Weights of a small audio frame classifier.
Model: 4.61M parameters, log mel input, arch conformer, activation geglu, layers 8, width 160.
Training: muon at rate 0.025, 13100 steps, batches of 256, held-out accuracy 98%.
Data: 39062 training examples, 85.9 epochs.
Rows from block 5 of a small audio frame classifier, named by matrix and row number. Rows with one number belong to one neuron. Each number is 128 + 32 x the weight over its row's rms, rounded and kept within 0 to 255. All counts start at 0. Numbers have three digits each. After the name is the row's rms in percent of the matrix's.
After each neuron's rows are labels from the 100 clips, of 14848, where the neuron reaches its largest size: "top examples" is what is common among them; "loudest band" is the band of the loudest frequency at the time of the peak. Only what is clearly more common there than usual is listed. The data: songs of 200 made-up bird species, synthesised, often over outdoor noise. In brackets: how many of the 100, against the usual share in percent.
# gate: second MLP gate (model.blocks.5.mlp.gate.weight, 416x160), inputs 0-79
# fc1: second MLP up (model.blocks.5.mlp.fc1.weight, 416x160), inputs 0-79
# fc2: second MLP down (model.blocks.5.mlp.fc2.weight, 160x416, transposed), outputs 0-79

gate.415 111:116085083099141089080129162078167048157148139140110132087132086079122115132082137102126123163119167133122096090117187179152105092109164122114077047135105082116145097122178084175063121127174094118160160173171102117118140126109116078093134128
fc1.415 099:117146148155137186112133127183128110100086071123122098081161151081115120111171115183140098158154140124184087179099132125088105093092107162166151148056149100070104120183194138115106122170156121096112144151129198132138060119146141135156068076
fc2.415 104:124110157116142087108211155176142094102147150126129138171144127130111099137133152075157108147098127091092171107199103219172107143153123137176121122119143103159164132047148089158134112174122208110091162123074134162144079116130183153095114072
top examples: warble (100 vs 18.3); harsh note (100 vs 19.4); first syllable: warble (100 vs 9.4)
loudest band: 1000 to 2000 Hz (68 vs 23.7)

gate.47 099:136072099115136170089154127190082085178104111160093141127088106143160163123106173142143100112154149124111040149148131112157047114176115147080108123069105124147146112141176082162120169121116106122102102115178058128141109171164081162142157161
fc1.47 103:156154160201137069118155110108098194124116135103144142113167114126120145149144137130122132179136050147080116152176124136173152087167113089053109161145191201095096116153118123123179129120136132190120125182116104134111176099113198135109126157
fc2.47 112:131152165190115168146152090105155176142124196077124146167121110123134138139168085111163126109119119159127131129129129176115115112144146097142152099124123134130094124193163181116169126124144174133105120140107090095066076145070117125166165145
top examples: warble (100 vs 18.3); harsh note (100 vs 19.4); first syllable: warble (100 vs 9.4)
loudest band: 1000 to 2000 Hz (75 vs 23.7)

gate.130 098:081112134108136195129102145131159130079182126134134119083138181115167131119118104166093085084166179111095142104142108126120175153156121158158153096134150157152136176140157108114133086160110099175160111153147136159193057168171106106156096147
fc1.130 103:118051129133091156095132117198119154127183124190129136102141097163146097085111111191114123097098176170140127119095084113179121120174111106108101170116116143153126114141087114144142122161114189140159119104080128135129161100107121070151155153
fc2.130 104:098135156176173110115154118169137153158118111152114131135167133048204095184111166089166133108093114175090105116093147114112087158178087185150129078154117133113109183102179074177128126149143106163114133132162128153094159172085100190148136105
top examples: warble (82 vs 18.3); dip (66 vs 16.9); high song (63 vs 24.2); first syllable: dip (49 vs 7.7)
loudest band: 2000 to 4000 Hz (62 vs 18.9)

gate.331 090:112102168138158100150177134096144138125161114159134111146104113122153145068118115160091132134151206160147124139117109156153093071159112105193174072090130063114157120179146136166126118116204118133077089083138059102155085129128198113093099102
fc1.331 104:144134151139181181180111107128162095088108158111140123114155147120131107177136131137147118126123079124132105137108112086090109166168136139078080175202116132114187185165138166153128126085147107146154125108106072125181153126149120139161079211
fc2.331 102:102088038091124147128113104153121134137176148119080161134146167157103125151146138189080118103137091087169123121097105133086081053116110085088102169126127072148151214132131149134110122153197135187141130118172133088083095128128098160109139092
top examples: warble (45 vs 18.3); first syllable: warble (41 vs 9.4)
loudest band: 500 to 1000 Hz (44 vs 18.1)

gate.96 106:101115117059097105142107150160161113097154117128034185119092107115152146152093116072084133112138109149076132169108168138135161135183119175145139125131125136118098142124076075180142162187148073201102143125091135120100177147121145142137164135
fc1.96 090:103133144134174128160105142126130100139098129121117082132106145083156136068101175132104127165127159120107156186209102147118177113076171121136174168061083114141100094083167171173139188162143162112086107130156140118105096148149118123163156211
fc2.96 102:135145062152151141181081127147115126090088171128148097148096161085136063166107124086109162137150171186182100158119146111164178137118094097113166158104103135128129140128149111118116127146159158128106143171112118121113101149181136134111130079
top examples: warble (49 vs 18.3); first syllable: warble (32 vs 9.4)
loudest band: 1000 to 2000 Hz (64 vs 23.7)

gate.19 096:111130150169165102120155114127155130045155183133095198135136150144111096104152128120109137125081052097150114138181107137117075107121117090121092222082091090144140162141159111159133131101173170141116128154082117111123160200112094152126183109
fc1.19 099:121173107132123139117166153143113093153152116164145217090142112114176135138107118121145073125064072113147112126052202096103137169177130104112118070162145201083135072090182108140109167146123100107173090162142170158106149172159110104191113136
fc2.19 097:175110137164119116100116130099105144180078177163111102138091104063184131185170126104093159124117185164150171123104121150153112173185074134137144129113163202103171154108141129118110147134131142134157112067113150132189147136131121131182117124
top examples: downsweep (62 vs 25.6); first syllable: downsweep (36 vs 16.2)
loudest band: 1000 to 2000 Hz (53 vs 23.7)

gate.252 096:116129160135170124156082157137159113180199112105123120095068158105132143119080156124060098096102104133154128137154077158124081118110147107138129130101140127167152111156146084214111067102134126132112196127207156077132097110117162113148183178
fc1.252 098:196130126156135139130152129091199135128115145201118225124184082184123130118144182145176143153145133133122160086121110196136109141092106213122097106158100088157107111090099100168092128139043117084132171136127157150145097133143110107150132099
fc2.252 095:121160139130105122112158151197117071148126114133172130131108152141164112133114035078130165137107060069176139137132179103109123084167093149131118129163130173159131150098110078145126103129166207141140142140080208108134119086091138109088145087
top examples: warble (58 vs 18.3); first syllable: warble (57 vs 9.4); high song (53 vs 24.2)
loudest band: 2000 to 4000 Hz (65 vs 18.9)

gate.117 111:072175150121149110190110124060108147118140119115186181128113118149175132121084110184113175101114134128192172092158136183116120133081063107144148162115143101138151123103077170102098096064097145201113079135122111145111103078116160177154085104
fc1.117 095:117144086163169133142192102142110143120098127135128140134147124132111095164103139117132122114143148115132150101181085136081067103136170180118122105160129132130176151086102135168091131172124054170087129112099142155153158051172115156080088070
fc2.117 097:116206143117197143069145149149159140108080105112089140135124109102156096120089148193181126116095122102177155105094128125091105057134074156110165144137113146139121144135154158140113135133115028124081141192115107121141165159113148131117186145
top examples: warble (95 vs 18.3); low song (80 vs 41.8); first syllable: warble (66 vs 9.4); harsh note (47 vs 19.4)
loudest band: 500 to 1000 Hz (38 vs 18.1)